A small self-supervised image encoder, trained from scratch: 50862 training examples.
Rows from block 8 of a small self-supervised image encoder, named by matrix and row number. Each number is 128 + 24 x the weight over its row's rms, rounded and kept within 0 to 255. All counts start at 0. Numbers have three digits each. After the name is the row's rms in percent of the matrix's.
After each channel's rows are labels from the 100 images, of 14848, where the channel reaches its highest value: "strongest on" is what is common among them. Only what is clearly more common there than usual is listed. The data: cartoon faces.
# pw: pointwise conv (model.blocks.8.pw.weight, 256x256x1x1, standardized in use), inputs 86-171

pw.29 071:128091128078128128128128128105091128157108106093116128128128155128094187141128149128128070128128128128128128128128128128090128155043128128128128128143112128128128117128073105093128128128128080154165154128184128128128128175120128128120128128128128128040118128
strongest on: red hair

pw.214 122:093128128159099128099128128128128215128179120133111156128128093107094157128182128111128146135123128128124128128120128110145128091128128145160094098115138103128128128128128170128128128128128128118046148128128098077149080143128118128101067129128128128128101128
strongest on: green face

pw.225 108:088128128128128154154132128128128118153128128132128121128128089128157128069170179071139128128128128145128080121128157128128128128144098128128102055128128128124128101191161128128128076128064128073126101128128122128234128098107128178128094128128128128128128118
strongest on: pink face; sunglasses

pw.171 105:120108063111126128121109128095157090127128128080096128128188177170067128095128128095199088128128128128128128132128128148158128128127128128172128128128128137128202163128138127128128128107125128128136129112154106173107113147128128128128128128139138128168109128
strongest on: red hair; orange hair

pw.179 093:128128105128133094131128099121090128171128120128128194128096128128128094128084049115128128104128128187128145128111157128043137128128205111128128128128128128155128099128128128128128128072154119128066128128118128122177128131128123165094063128173128128128169128
strongest on: blue face; beard

pw.181 116:128150153128152141128115132161174059100089128075081155093126128128088134147088127128128128054173128128109128115131073097128066128191128128166140128128128126125128167128113110106128111111128159105142099128116128070126128128128165128123135132094128094081160104
strongest on: grey face

pw.205 076:136095105128108128123128100128128128128128128128117128128128160128128128128123161148128128128128124128128104128128114128082128149159128106128128083128182128128128128128128143123128128128166128059128089128128128128128163128128170107128128086128132128128108121
strongest on: red hair; grey face

pw.39 086:113128128128146145106121170128128128128128128128128119128128128128191090134158132166128130128155128128128128128132127128178128094128128128152128110128057200175128195114128007179128128128128128128128128137128148168128178128128198117128129128119099084135149128
strongest on: pink face; grey face; teal hair

pw.13 097:128096158128123149102128134130128128128163127151128091128107128128092116107093148132128169128148128097137096128128128128127128062128128096128128079128070130147128128128137128128128128128167102160128178149128164129166128128128128146128128087119128160172141128
strongest on: purple hair

pw.186 120:128128103128162128128187192111128137105125114099094128140128142151128144079172153070151128146193172097192128128128107130128128130136155128088128128137129128167117128128118128093128141092128151128122128143128128122128100122152128128128112086117128125123115128
strongest on: orange face; yellow hair

pw.249 071:128071100128128128128128180128120128163128113128128182128153141128120200128128128128128128178123145128128128086170128128128113123137128128113114128142038086176128128128128118128128128080149107083128128115128150128128169128141128128181128128093219128113064128
strongest on: orange face; beard

pw.110 081:128128128128128128128128128128128137128128089166098200128128086128095128109128091186157075128158128105148128124090128128128128128128128193128128128092128112104092128128128128150128080128126128146123168110128128129078128128105128151134128128128128128128128128
strongest on: teal hair

pw.94 097:128136148128144138128165128128178128128128128202131128128128179136185128123162096128150114128128128089128095139159128153075128094200161083128091131128128105128124128158128128112113072129128157128128128128089092128118128128126094150123196106081128148095128128
strongest on: yellow hair; purple face

pw.190 108:134099128140143136188106147128117128128128101128128089108062128099128128110097146066088128128074128116128128129128139128075095128128128199128128128128128128116089126128127128126128128143128115112128128098086128128128128115109103128110128094128128105128128197
strongest on: blue face; beard

pw.97 083:128144128128114128128053128098128128204128200128128133136157180128125095128128128104128128140153130143150128128128131094071077119181128128128128128128170128128129106128128107128128065128128128128128128116098128128128169061128128137091128128128128128128117124
strongest on: green hair

pw.246 109:099128134159166128167128174128128129154126096128128128128128128103133067107114138128131124128128128126128128125128128117128186123128128128128077120128055128116128128121128113141128128128128102081097128121128135154098127128136128128128128143128172099128100196
strongest on: blue face; beard

pw.24 100:128128068128128128132128128128126155081128154131151128108128128128128128128131128153128159116128128136128128168128114128128128190128128128128128079134187128102128143148128153128128058114074062101128183142103142128118096116079139116128094128120128142091146129
strongest on: a mohawk; blue hair; purple hair

pw.175 092:128128153114128128185121128182106128066128136186128122128114177118139128128088121128130150130137128128149128059090128086128128122128173128128128150128128219128153128128128136128128072128128188128125135128179144178128128128128127129128112112127128147099162129
strongest on: teal face; green hair

pw.127 080:128128140078096128128128128129109128119128128128128187078128128128102167128128128128128128094043128171128196143134160128208128128128128066128155128128128128095121128148134146174120181128128128128196123128128109141128172128139128038128047073128128163078128157
strongest on: teal hair

pw.228 115:129119104128103128120128128088128166090128109128142091118128155130128128128128128128128128128128173157122102113128128194070128111086075129128128128128091126128119128131128129128128128085121116128140125128175168137128099128128128128115128194128078128106137145
strongest on: beard; green hair

pw.201 116:128128128138128113128090128122074128103128110095128161128102114128128148128128128160128128128128095109128128211085128107081128094129128128110080122099101128107116133128128113133075128088128128105140128128128128128054126133128128182128063128161071117098128168
strongest on: grey face; bald

pw.96 126:128121128159128121138128153128128179128128146128128128148128128128128153115110137119135148150141128128128103153128096132128128108145104113128151128193098128120128119128106146153139128075189128134196151128128128128095127171081078128128156128118128131128128087
strongest on: purple hair; blue hair

pw.226 121:143128128144128128184175128116135128128160128128076138232128128128132128158128180179157128152128128128128075114128128136086125128128128128128098117128122117078128128114124121128128128128151155128121136167128168138205128107128128083145146177128128128128128128
strongest on: teal face; sunglasses

pw.36 105:128137126128176099128128128173128159128099129128128148128153128084119128128128130115132056119108105128147128128128128142128128128148125161116128117128109115104128166128128183128128182150073128153096190125128128137128128074128128128092138070080115128168128128
strongest on: white hair; curly hair; blue face

pw.1 073:150132144120128045128128128128128085122128129128128128128120155128128128128128165092128092107110141116128127122128128174127128128128131176128128138128057128128121075087128055155128128128142128163131128128128128140048128128154159123136108128128128125095128086
strongest on: red hair; green face

pw.206 117:165128128124128132128163128115139087128090128128128160128102128128128159128128097128125088128128029118110073128123128088113128121132128128128015128102090087135108128111081128128101140150128128178128151128148111125103128126128128128128157093101128128093137128
strongest on: yellow hair

pw.112 108:128128128120128172128128128211128128128128138117128128092128142136128105151128128114128144128097128105122128145128128144128128128143176144128128128139128128086128215117085131164110078112124128128128128139128066127071122128128080138128128065134157129128128128
strongest on: orange face; blue face

pw.77 105:113132128128125128128066151139128128128130087128136174128128128128128128178128128128128119112128128152165176128083160128122128075132122079071161128128128128128128134106112083128128163128128128128101128134128128128128166128134110128128179128128128128128119109
strongest on: teal hair

pw.210 126:128128087084222137128113151128128143108124128126148115096160191119128126128128136125120128128051151105128128112128128128131137089084147128135128128152132128128068139128128043128086165128128128128149128142204128128175148128115136128128128128126080128128163128
strongest on: purple hair; teal face; orange hair

pw.224 092:102128146128128128092122128128128101145143130128128114134136155128128101128128128128128128128116146099149128128111128128075089109128092161128122117128094128080130142132128128128146111128128156128041128113111128118128128128110149133128128106128122128103128128
strongest on: white hair; spiky hair; pink hair

pw.26 093:138128128094128128157128163190124128133128128128128194167128128138156138114101120114126128114117161128158128114128139128108127128128150128128125118055136128128128089093114082128149173128128154125197128164129132152080143128128107128148126128128128120128128128
strongest on: yellow hair; curly hair

pw.131 081:128143128079128128128128141152128101193128112128128111128140128128128139128096128128128115128128128128175126145089190125151128128133101087128128128128144128128085118080093088134199137128180166156128128128128156128128128097128071128128093128128128128077128128
strongest on: purple hair; teal hair

pw.227 062:128141158084081128128128117128128153149128128128095128128128128086140128135128149126135128110115105115128128128128126128116152128128128128081128128128128128171128073128179150128128110162128128246128078137128128128128128128128125135128128128128156134089128128
strongest on: black hair

pw.193 098:128128128092103128128128128128128151075151124116128128131109128128128128128128127128128128111144128122128128143128199128124128128128128128095128066128128128128078128137120128112128128114128128128090128128128128128128128096128128128128104105128128128211156169
strongest on: green hair

pw.134 127:128128128128188130128107169122128158128128083128128122111081124128128165128092095128128114139128128123128181128128124128128128128146168113098109084101077128106199166106067128152156110126117094112170087128128149128154089129128110128128128165128113149093128128
strongest on: moustache; blue face; blue hair

pw.192 106:128134121151128128156128158193128190168159100128128233128128138153128167128164140139128119128107158104128128184177128128126085072128128128128132128128128161128114147128128114088128159128128128128137128128128128128110128128187094128128128098128128152128096100
strongest on: teal hair

pw.56 093:094154055051161128107128123128165102152128128087128128128128128114120128140128173128128113128128148128112173118117128128128128128069128027128128128156128064128128128090076128128128128139112141128105128157199128128128128128157205126128128114170112128128128128
strongest on: purple hair; spiky hair; pink hair

pw.20 094:128138073128135132120128128108128128128131128128141103139166128128211123193128128128128083137173138142121121128168165122128136136124171148099128128128128128130090128128128128078128189128134098128139128096181128164047128119086128173143162127151128128154128123
strongest on: purple hair

pw.76 080:128178128128128128128080200128141128128199171128164128170128128128128128157096128128172102128110128128128162090056138128153169128105131064087148129077128087128100146128128131136128128128179128152128128129128119128144177086153116093128078128109143136128128128
strongest on: beard; green face

pw.196 096:128128102128150105157128107128095128184172128147128162128128175155128128128159128128096089128128128114128128128072095079130073096128128128128187073128128128128128128136128075128198128128128113128116128128144128165098128129128128111112128128128153136112168128
strongest on: teal hair

pw.200 089:164128128128128136128128098128128128077128128205204200128122033128128128157128128092128128170128128137131128128086098131151075058071179073099081114128142159129072128128134128128153128128128160139128121063128209128094102093128089081128072135128128197128128136
strongest on: teal hair; curly hair

pw.143 113:128074109112111128128144098178128154138114185128121128128128138128128104128128128128128128144128128104128138128128128103128138128128041147105128138090128128128128140128051128113128128138107162128128147122128128146128166084128128128128131128128128073128104128
strongest on: green hair

pw.146 073:128163128134098128099128128128120111158185192128099128128128128079110085128128128128128128128128128103128128165137128084128156128164164088111128160128083113128130146091135115179069128128173128114128160128128128128128128028128128128128128128090128128128128142
strongest on: green face; beard

pw.253 102:069152162103128122128179116099109128150092128128128137171128083163128128128168128135128128128128128128100054128128128113128128158142128128099128115128128089093146128128206062128128128095089128128128141128128128150098128128128103128128128157120128092121128128
strongest on: grey face

pw.220 095:128089125060128128098081121084127128154128128122128128156128135128128128097128128153128095128128128156128128128078128128121141128146112145081127083095128073128128128128148087128128128128146125181128128128128133114116128128128128128128128130122123128128128128
strongest on: blue hair; curly hair

pw.63 152:118093110127148137083128128158128164138126122158128133128127163157142122138128128119128161086128187103147128128128128128134177158076117077128098100097124099106128090128111062109063125159133139128128159128128117129100127157126128128120068175103171140128128128
strongest on: purple face; beard

pw.14 125:128104128128142122140120128124105128128128111128115128128119147132128131128125092128128158112110128101128119128128128128128097128128150128177101128125128185128131077128077128150128152128128115115078086133128128128103128128108139105094128128099128145128128128
strongest on: grey face

pw.62 105:128090128128087114128130128128146123109154128160163128098128128120128111128128128129139100070128143128100128128128128128111145128141128183128128128128151128128156128094148128128128106069124054077128128102107128128128167157128092128121128157155068128137134121
strongest on: purple face

pw.33 105:128128128118128137162128075138113054149082133128128128106128149139128128128128137128128128128146165128170118128105085146131099128125131072107128128082128128147128070092128101128125149128155128128199128128128128128128151176128174128128128147081128128117128128
strongest on: brown hair

pw.6 101:179181128128128128128106128128139095128124075128128071128128128092128128116128128128120128137128082227171167105128146128128128128126172128097128084166128128128128135128137128128128170128159128164117086128169171138128189128128128128155145121096082138128147099
strongest on: blue hair; green face; teal hair

pw.89 107:104128128113112128128128096128139137106128128128128132128128128141128104137144135128128079128128153128129099089128091128124154134128140156128136101129128128128180128070150128111110113110127124128068128134111116128128110128147066176128149128128128128128096115
strongest on: orange face; beard; sunglasses

pw.103 111:128128111128201163138128128128128128128125113125103130128158128085128121128097163126128128118129198128158109128144090128128128128160128128185088128128128128174120090110128202128128128179111128108098175128137128142146130142060128107128109166124128128188128128
strongest on: orange face

pw.12 110:128128128146107155128165099135128095133128121128122128128118130135072149128144060128098114128105123128128095154169135128128128128128128128128130086155158128128128128128128128128125107128110128142095106109121136128128128128128104181144128112133121102128128128
strongest on: orange face; teal face; bald

pw.111 096:128135106119128082083128117128123128155128128128128128150065143128166131137105128128128118128157128111128129128137128154147123212143125128211128148128079128171144100098135041128128128170128149128128110125128133128178108128128160107122128128128104155128137117
strongest on: grey face; brown hair; orange hair

pw.182 109:128128151135128128128053060128128128101145128179128111148147128128154128128102128123128128128128124128128128108128128124128128128128145187128128094120093103143114079128111128172149180128115142101162134128128100128185121161178128134128088128102164116092123064
strongest on: beard; orange face; purple hair

pw.98 085:128117127128128128134128128089128128128100128149143128128128128177088128128128128128128128128165149128141128128175128128128208100146100128084128128153096128128128037121128171110133117128128128148128159128128118128126089128181124159128128115128128128128128178
strongest on: orange face

pw.28 099:128128110128128184180128128144147128128128128100128128128155141118128157128128066108128145128128128124103089100177128128105163128128107090076114128128128175128128104105128104154137128125128128128128102128128128144128128149128188147128174126128128128220128090
strongest on: blue face; teal face

pw.5 066:128128128128148128175128158128128131163104128128136134128128163144110128128128121125100128128128054204128128142063128128120128078174128109128107128128128085128128128096128128128209081128148188208128128134128128128128207145168123128141128128128128107128121128
strongest on: blue hair; teal hair; curly hair

pw.115 090:128101128092057126128128128133128128128105196101128146128128177128151140128108128128117128128128128128128128137113128131128130128117115089128173120128167073153145085117128128118111128128135119128128094089128128128124128092128128120128128174128128128128057092
strongest on: pink face

pw.50 096:108128092128128128128128128128128093092152142099158128074128128132113128128124128128128112128137106139082128128111128087128118095128128082098128144128207139128128104128128150128138128128095128128128128149120128135155128145128128116166128160093128141102128128
strongest on: orange hair; teal hair; spiky hair

pw.166 105:128106128084128098128128201163098128035128166106128083128124128098133141128128111118115168182093128128100083084128128128105190128141128086128128134115135129128175069164122174128128102158128128128039128145119128128105090128128128143113128123126130167176147128
strongest on: purple hair; grey face; orange face

pw.47 096:141172128128128198112128128128128128165128128166128089175128128164180160128123128116083128128128128128147128128132132128128093128128152140128104128128087128128123118128133128128109128128122128097128128128128128128128184128172136128128186098128107141099080100
strongest on: beard; face colour: green; blue hair; purple hair

pw.189 109:128128128101147128124128048128106128163128125128111128128128128095135128155111128128161065096128095050128149128128049128169113148128128151105128128094152120128135161128128128133128100128128128140125128128128100128144128150128242128180128098168128128128127128
strongest on: pink hair; grey face; spiky hair

pw.84 097:145128153128128128183128128128110128151128166170128128128128128133128159147128128128137128128128128128113128128126128128125160083128128104072102110160146128097136150128128128128128128172128142125128117246173155170182128144128128085233113077128128128128128128
strongest on: beard; blue face; orange hair

pw.151 095:128128174128128109128128128128128148158128128062128158144114135128128117128106080128128092128165165128128128128155078128056113130121128102128128128153143106134132128128128119120128128128152128128128128142128128128128082128128186107128128128128128128128162165
strongest on: red hair; grey face

pw.85 056:117128101128128128238128197101128153128116128128128128128129128128128128128128057128216128128128128128201210106128175128097128128128137105128128128128128128128128147128109128128128112147190128128128137128128128128103128128150128193128128106118128128128128154
strongest on: blue face; beard; teal face

pw.91 085:118126128128128113145085128128128128128128128128117128128132069128119128139075140128128157128128128128128128178128128128184128128130091128115128128128153128128099127122128075128085144128128142149128072130128132128128151119128148128128128128128128128128104135
strongest on: teal hair

pw.211 123:072128151105135126157053128128112131081149145141136128128050108142125128132128128128126128128128128125128128120107176128095128115128128096128114128128139133135149150084100128128128156128128174128148176165128128196176124183193128127128128119101153128128172163
strongest on: teal face

pw.156 108:111128169092128127128147169128109105128128128128128056128136128195125128128128128128128128064143128139078128128137123099107121100128112128128128130123046120126104147063128052127128170162118160128153171128128144146138103190172195128156128128145128161128193129
strongest on: teal face; pink hair; teal hair

pw.52 082:128128128128128128127128128137128153128128128099035143146181138149128184098128128128128096128128128128128128183128138128107101104128128128152095104103128128128128119128148128128053128128134128128128128128128128128171158128128101157128117128128128096073128116
strongest on: red hair

pw.203 080:128128108128128128128128107128128159128094128064128128128128128167111113128124128128128103157120128081128128123092143168149128086128096028160128128137108128128128128107027051128128121128131128128121128128150128145128128128128128072128128147128135128203133209
strongest on: purple hair

pw.107 108:128128128128128164128151134128094128128128128087092128128129128146114099128092128123128101128128118044128118128068128128203128128112128102128162128178128111128128126104119107128090128128145128116149128122128128128128128144082128128128128135119128077128111161
strongest on: pink hair

pw.136 086:128107128082128128128128128088128128128105115128128173128149128128124128128128128089128118113128128114139128128128139128128128128172123128128128136087128128139146128128083100128067128128154128128228128122161156173066124122128128130128128128048128106128128115
strongest on: orange hair

pw.55 107:153120128128164128110168096128128093128128128128128117128147158125099128138128128128128122128138171128128090117137107076176113128128128104031128130128132128128071128056128128128108128128145145099129128149187120132128170146130137105105126128128135128128128141
strongest on: purple hair; pink hair

pw.191 102:145128128128091088122148128081128128109098096151128128175121128106157105128104082128128128128131117157151110128128128128128128128128128128164128091128128108128083118103128096128128128128128156103128105121154135128117128128128159114128128189130128128069164139
strongest on: orange hair; brown hair

pw.109 086:128128128128128111136128128107128084120128128083128128101056103128128128145128128123128096128184161128128128128110093128118128128218164105189104128128128128189107128128131120076069128109128128090123123122148128128128077125130128101128128128128128128126128141
strongest on: yellow hair; grey face; curly hair

pw.59 095:135128128090126128145128191152086081128153128141128128128128128119193127137132128128110128129128139158128157128167110085118128128114128128106128128115119128125069110118094163160078152128128128170128088097128159132128165128128085117128128125128116128159183128
strongest on: black hair; curly hair

pw.21 103:128156107128125128182128167128128128128128165128128156097128116157128128150121077102128105130146128114158133080128096128128128114168128131152128154069128128115159128128155128135128255071109128128114128128125128084083128215128109128128110206128128128128164186
strongest on: green hair; teal face; brown hair

pw.236 086:128128128128128128128210128128107128128127128128128123192128097128138128128128073098128128128128128163190137114128102128083128120128128131128128128183090094128083128128128128128073128128128128128128090128148163142128140128128116128152108128128128128134128100
strongest on: brown hair

pw.231 076:128163128128128128128130128118109128128121128128134128158128145128128128139135128128128102091116096128157128128087128145128128128128128105128155128136145128128113128128128128128161128127077126155128092082116128154117128128128123128128128163128154128128128128
strongest on: orange face

pw.46 103:128128128128128159128128140128128123113114128134128128128130128152128128108128123128128160128125128103093128128111128148154137128128122128128173128128128128092052128128128177153140151178128181128114128128128128150128128161108140128109128128130128076147128135
strongest on: black hair; bald

pw.223 107:142120109075128128117069142146156151096128137090128115115104124092107126131128128128128095115128128113128141128128178103148110101124144044128128092158107107144128120107092101128128127150128128128128184128126128128065130086128102128128128058128128178111182118
strongest on: yellow hair

pw.207 102:115128128146147113077128108205169143144128128128128201128128128128126183156128157118128146128167075132128152033128118132126126101150161128177104047125141128128128128128079128148128128098138128128128129128128128112124094128103118128114068128128115128128128102
strongest on: yellow hair; grey face

pw.167 108:128128166128134128131112128125128128126128117131089128129096128095157108099104128128128128128109128128128084128115128128124153128128187157128128128125128128128128175136114128128072125132198164077099052120128120174104163142128128128177128095152163164128128128
strongest on: pink face